From a checkpoint of a small segmentation model.
Model: arch unet, norm batchnorm.
Training: cautious_adamw at rate 0.0014, batches of 512, held-out accuracy 98%.
Data: trained on single toy objects rendered from many sides on busy backdrops, 50862 training examples, 87.6 epochs.
Rows from block 3 of a small segmentation model, named by matrix and row number. Each number is 200 + 20 x the weight over its row's rms, rounded and kept within 0 to 999. All counts start at 0.
After each channel's rows are labels from the 100 images, of 14848, where the channel reaches its highest value: "peak on" is the class under the peak. Only what is clearly more common there than usual is listed. The data: single toy objects rendered from many sides on busy backdrops. In brackets: how many of the 100.
# conv: 3x3 conv (model.enc.1.1.conv.weight, 128x128x3x3, each kernel summed), inputs 0-127

conv.54,222,219,195,181,238,224,195,207,158,173,177,181,180,185,171,211,216,238,167,196,191,188,211,180,212,190,186,195,211,165,199,224,172,159,211,169,191,225,193,154,207,182,195,180,198,191,218,180,209,184,241,181,208,215,220,230,176,202,194,187,184,177,208,228,181,212,198,214,201,199,185,199,191,149,170,220,191,199,157,195,203,173,192,192,201,185,213,203,189,189,170,206,172,198,197,186,222,213,211,199,174,189,205,220,228,182,206,197,171,191,155,232,175,169,227,208,192,189,201,219,197,167,197,193,200,171,202,219
peak on: white part (46)

conv.10,185,172,172,183,189,179,210,222,223,209,193,215,223,177,189,214,223,193,182,186,187,210,193,240,164,173,215,201,196,191,182,159,182,235,190,202,171,201,168,192,175,247,204,214,233,165,202,213,197,192,179,206,187,182,245,226,207,226,195,197,188,197,169,174,171,192,190,203,191,198,197,203,184,188,221,188,227,167,186,197,173,176,182,190,217,182,183,172,175,182,186,198,169,163,168,214,182,212,218,213,211,203,197,201,203,217,164,168,229,216,220,193,212,183,180,203,195,209,225,155,197,207,176,217,181,227,205,201
peak on: brown part (55)

conv.59,181,216,185,221,206,210,162,196,196,189,207,182,182,201,161,196,182,212,163,186,206,193,207,176,216,194,195,220,225,169,186,203,178,195,198,173,162,189,235,168,182,215,204,215,227,162,264,159,237,186,222,183,191,194,192,198,206,204,165,170,211,177,200,208,203,204,205,180,191,174,163,227,182,172,166,204,196,199,158,189,190,199,203,184,224,181,191,184,202,227,175,212,202,237,190,171,191,167,200,198,176,192,184,180,200,177,222,232,192,196,186,199,196,232,210,206,193,171,220,224,185,207,196,200,204,187,183,202
peak on: dark part (34); brown part (26)

conv.53,220,184,186,222,194,203,206,175,203,188,156,183,206,172,197,203,258,205,172,222,218,228,173,194,188,163,189,203,197,183,210,230,185,192,197,203,177,248,215,211,210,181,160,207,197,210,202,224,176,192,206,205,183,199,199,212,199,191,196,204,191,186,193,176,206,201,215,217,195,208,200,203,203,168,142,193,169,179,153,211,191,213,195,175,187,202,188,189,224,182,175,231,199,201,157,206,191,164,195,196,193,191,224,202,254,188,198,201,195,185,174,201,198,207,196,196,177,186,238,202,196,233,193,173,167,208,176,239
peak on: brown part (32)

conv.25,197,215,196,194,227,224,204,197,187,200,210,202,185,185,208,189,209,200,163,195,216,171,195,178,196,207,210,207,201,183,193,191,164,182,224,210,166,196,187,173,200,217,208,208,200,177,243,161,221,163,212,175,217,181,233,210,220,197,193,201,210,194,214,243,229,219,179,214,197,164,184,201,211,170,181,204,215,210,166,166,189,197,180,168,209,194,210,190,207,185,196,188,177,214,156,203,181,162,213,196,159,199,205,213,201,175,234,173,163,195,170,221,186,173,223,159,208,172,200,205,184,177,178,201,181,157,200,192
peak on: orange part (44); brown part (27)

conv.21,239,181,174,178,209,168,174,195,175,176,193,171,130,205,196,200,213,218,205,191,214,188,197,192,212,191,187,184,193,176,208,200,164,199,171,203,212,208,171,184,201,212,234,171,154,208,153,193,228,180,190,177,215,215,189,203,203,228,191,229,180,187,219,202,188,186,201,192,192,178,137,196,187,180,187,200,207,230,185,197,174,182,202,213,150,202,172,203,203,202,180,214,174,195,174,174,211,202,232,191,179,204,198,202,190,174,213,200,169,163,195,193,177,186,193,202,203,214,187,211,204,196,197,206,198,168,199,214
peak on: brown part (32)

conv.104,221,213,168,214,192,194,188,164,224,217,186,186,196,188,185,198,189,194,164,188,203,196,212,195,193,167,201,206,205,169,197,203,196,186,156,147,196,196,202,197,194,199,192,228,225,231,171,203,203,194,193,207,228,174,177,197,175,190,210,182,166,191,204,206,147,205,169,231,204,195,156,224,208,197,156,203,161,215,172,177,210,184,197,191,231,205,197,199,197,171,153,206,192,193,193,204,235,206,219,224,187,210,200,179,205,224,195,171,192,200,179,178,175,188,188,212,238,186,179,195,247,204,177,213,205,182,192,218
peak on: white part (97)

conv.93,204,210,170,188,181,214,210,210,197,196,171,188,196,188,179,192,191,178,159,164,186,216,196,189,171,197,164,172,194,202,211,207,168,205,216,198,217,197,168,185,172,166,154,172,168,194,179,201,180,191,207,185,186,229,214,223,201,148,200,184,200,183,176,209,209,220,160,215,173,205,221,194,209,187,197,209,162,160,172,217,194,176,181,166,192,174,166,207,174,210,190,204,184,197,201,179,204,197,193,204,192,186,206,186,206,179,174,145,205,182,171,212,195,217,209,209,188,225,177,160,208,195,195,181,200,204,179,224
peak on: brown part (47); part in the main colour (46)

conv.46,227,203,234,183,182,224,211,179,220,221,231,188,224,205,182,198,236,215,194,234,196,222,204,195,209,214,199,212,232,210,229,207,227,210,208,227,220,182,189,216,207,222,223,219,209,200,215,225,197,223,208,193,196,212,175,202,207,212,222,193,228,246,187,196,187,204,214,207,196,236,216,189,200,204,235,202,205,225,213,195,226,223,190,225,208,193,210,226,224,194,250,220,191,207,220,226,206,215,238,208,219,213,200,233,212,208,202,203,220,176,215,253,181,179,191,203,180,222,206,207,218,208,223,185,263,224,239,208
peak on: part in the main colour (52)

conv.86,170,216,191,159,220,205,215,220,195,193,176,194,185,197,186,202,199,163,185,167,206,179,212,159,207,193,188,193,212,199,199,193,188,211,158,175,208,200,183,202,198,180,190,165,205,227,205,178,186,192,193,191,206,192,175,227,178,187,190,189,184,189,184,208,168,232,168,212,176,218,171,177,197,157,214,203,190,208,187,244,168,186,179,181,180,191,180,187,212,222,180,202,180,196,184,187,209,212,198,229,183,194,190,165,189,214,215,140,218,180,185,194,252,171,207,222,194,205,188,165,201,237,167,194,192,196,202,178
peak on: part in the main colour (58)

conv.80,218,201,149,205,212,194,214,185,192,231,222,217,226,200,177,211,178,215,178,174,218,218,189,180,171,170,196,193,210,166,191,220,190,229,215,169,245,163,218,171,178,183,170,203,215,200,201,227,201,205,194,165,195,216,213,200,175,166,202,209,204,189,206,199,215,205,188,190,203,213,199,243,213,183,204,226,190,178,181,181,216,160,209,178,200,183,191,198,179,214,150,212,216,207,215,210,224,211,190,215,201,210,213,153,204,220,209,190,220,212,153,222,164,220,200,212,210,209,185,161,164,198,207,188,217,213,188,195
peak on: white part (41)

conv.92,238,159,169,211,218,193,158,200,218,200,193,215,216,213,190,217,171,187,195,207,223,200,215,188,214,189,191,179,197,178,232,185,194,209,182,184,202,187,217,181,192,209,192,185,192,194,194,204,189,131,236,174,205,234,176,192,203,181,218,197,222,159,199,165,201,190,193,202,194,216,170,201,199,172,202,171,187,228,194,189,213,187,195,166,208,188,223,190,171,220,143,185,185,174,197,198,238,199,166,182,166,180,197,180,180,174,192,202,184,208,169,204,220,190,162,224,197,178,206,212,220,178,198,195,197,191,195,222
peak on: white part (57)

conv.107,179,205,213,175,207,215,201,199,223,179,182,209,179,202,204,183,192,181,170,167,219,171,200,192,201,147,171,197,231,183,176,188,208,184,195,175,184,182,199,206,183,175,176,190,221,178,185,194,186,198,178,195,213,168,189,225,169,169,196,187,201,180,187,193,222,222,166,224,195,183,182,215,201,184,195,183,193,208,198,184,170,194,184,202,181,213,169,156,217,208,184,230,194,192,177,167,208,148,226,243,204,225,192,185,182,187,163,224,217,199,183,198,191,227,208,194,205,211,163,212,194,248,173,174,195,223,208,201
peak on: part in the main colour (57)

conv.127,193,184,205,198,192,210,181,187,208,232,212,204,202,190,153,184,208,208,176,164,184,183,196,218,204,189,210,200,198,204,173,204,183,243,178,173,240,236,184,157,214,173,204,210,185,221,201,184,187,164,173,234,218,177,179,203,234,177,174,183,199,199,190,187,158,202,173,215,191,180,160,223,194,168,215,220,172,194,168,180,174,183,190,191,210,200,225,214,220,241,162,208,204,179,195,167,184,170,211,199,175,181,211,173,223,192,215,190,210,216,181,190,185,189,221,200,216,180,207,215,200,207,195,173,192,200,215,222
peak on: white part (26)

conv.117,198,190,179,247,189,180,201,181,204,189,203,185,177,195,180,223,186,214,177,197,197,214,175,209,215,178,215,222,229,207,198,178,184,205,194,151,195,183,193,160,176,227,206,224,227,186,238,208,212,183,189,167,215,194,193,184,207,211,192,222,176,170,244,205,183,204,161,221,187,196,160,210,198,148,153,221,200,205,215,219,219,179,177,182,218,182,187,222,211,204,157,205,159,228,182,218,207,152,201,189,198,180,196,180,217,190,222,206,181,180,190,221,175,201,190,210,209,195,215,193,202,214,209,194,196,182,208,205
peak on: dark part (85)

conv.120,187,154,187,191,203,197,202,212,206,181,177,194,180,189,210,196,209,178,211,188,204,182,204,204,203,199,221,160,224,164,174,178,211,209,196,162,205,189,191,175,173,205,174,251,209,187,209,160,188,206,220,153,185,186,210,164,196,198,171,178,176,196,164,150,192,206,161,208,198,204,212,198,177,187,202,164,171,166,195,180,168,207,213,217,235,208,188,187,181,182,215,212,194,174,181,207,180,215,208,220,202,206,185,202,201,185,167,192,199,244,218,204,202,186,183,216,226,218,231,194,191,188,163,219,189,204,209,180
peak on: part in the second colour (26)

conv.78,222,186,202,177,207,191,197,227,179,166,169,198,175,192,144,195,201,196,216,188,218,187,217,209,197,191,202,177,218,195,197,169,177,187,200,210,232,177,201,169,183,188,225,220,201,180,186,206,214,197,213,213,191,185,216,233,213,182,132,202,199,206,183,204,189,185,215,213,191,220,168,234,215,156,191,191,177,175,162,213,179,186,200,197,193,215,188,199,178,176,202,207,192,173,171,166,210,185,190,223,219,200,183,181,184,187,206,164,173,198,191,189,216,208,219,216,212,256,228,164,193,196,191,207,174,234,206,199
peak on: part in the main colour (93)

conv.82,193,181,219,193,162,177,243,192,209,220,196,237,200,211,207,204,216,195,231,222,195,184,188,161,172,168,196,193,167,186,172,185,204,193,196,159,194,207,197,181,205,199,208,189,175,189,190,210,169,243,194,217,181,161,212,208,204,219,164,211,192,212,181,178,207,203,211,193,184,212,156,196,198,190,161,216,208,218,238,192,199,183,176,200,191,192,182,217,204,229,205,228,168,174,227,201,155,176,188,219,213,189,189,194,210,175,190,175,191,172,227,182,205,195,173,209,178,242,178,184,190,193,224,189,201,203,173,175
peak on: part in the second colour (27)

conv.105,200,228,205,203,173,188,171,220,220,181,199,202,207,199,153,203,198,182,168,182,198,198,204,204,204,190,198,201,229,192,204,168,192,222,207,179,187,166,219,165,193,219,211,200,206,210,237,179,197,183,206,182,188,202,207,185,220,209,210,184,226,191,209,224,182,238,162,223,205,173,146,187,208,144,139,217,173,197,170,192,180,192,211,204,223,197,220,163,209,194,175,226,193,242,176,179,210,165,208,218,202,190,179,223,179,196,191,214,208,209,196,190,182,195,208,206,209,191,226,240,207,208,181,200,208,185,185,222
peak on: dark part (31)

conv.61,156,210,226,173,222,205,198,191,179,198,179,212,160,205,200,212,208,182,208,196,191,203,190,195,198,191,212,171,201,170,187,226,179,211,181,148,204,213,188,175,214,211,201,201,150,213,170,165,202,221,199,219,204,169,191,187,180,205,135,193,166,193,183,211,198,190,200,189,212,163,164,212,183,169,174,202,177,194,173,195,160,189,175,214,211,225,168,200,216,198,180,203,190,193,210,167,201,200,161,194,199,216,216,199,200,192,181,199,149,216,205,229,209,216,200,210,201,222,208,211,193,203,221,189,199,177,197,161
peak on: part in the main colour (57); part in the second colour (26)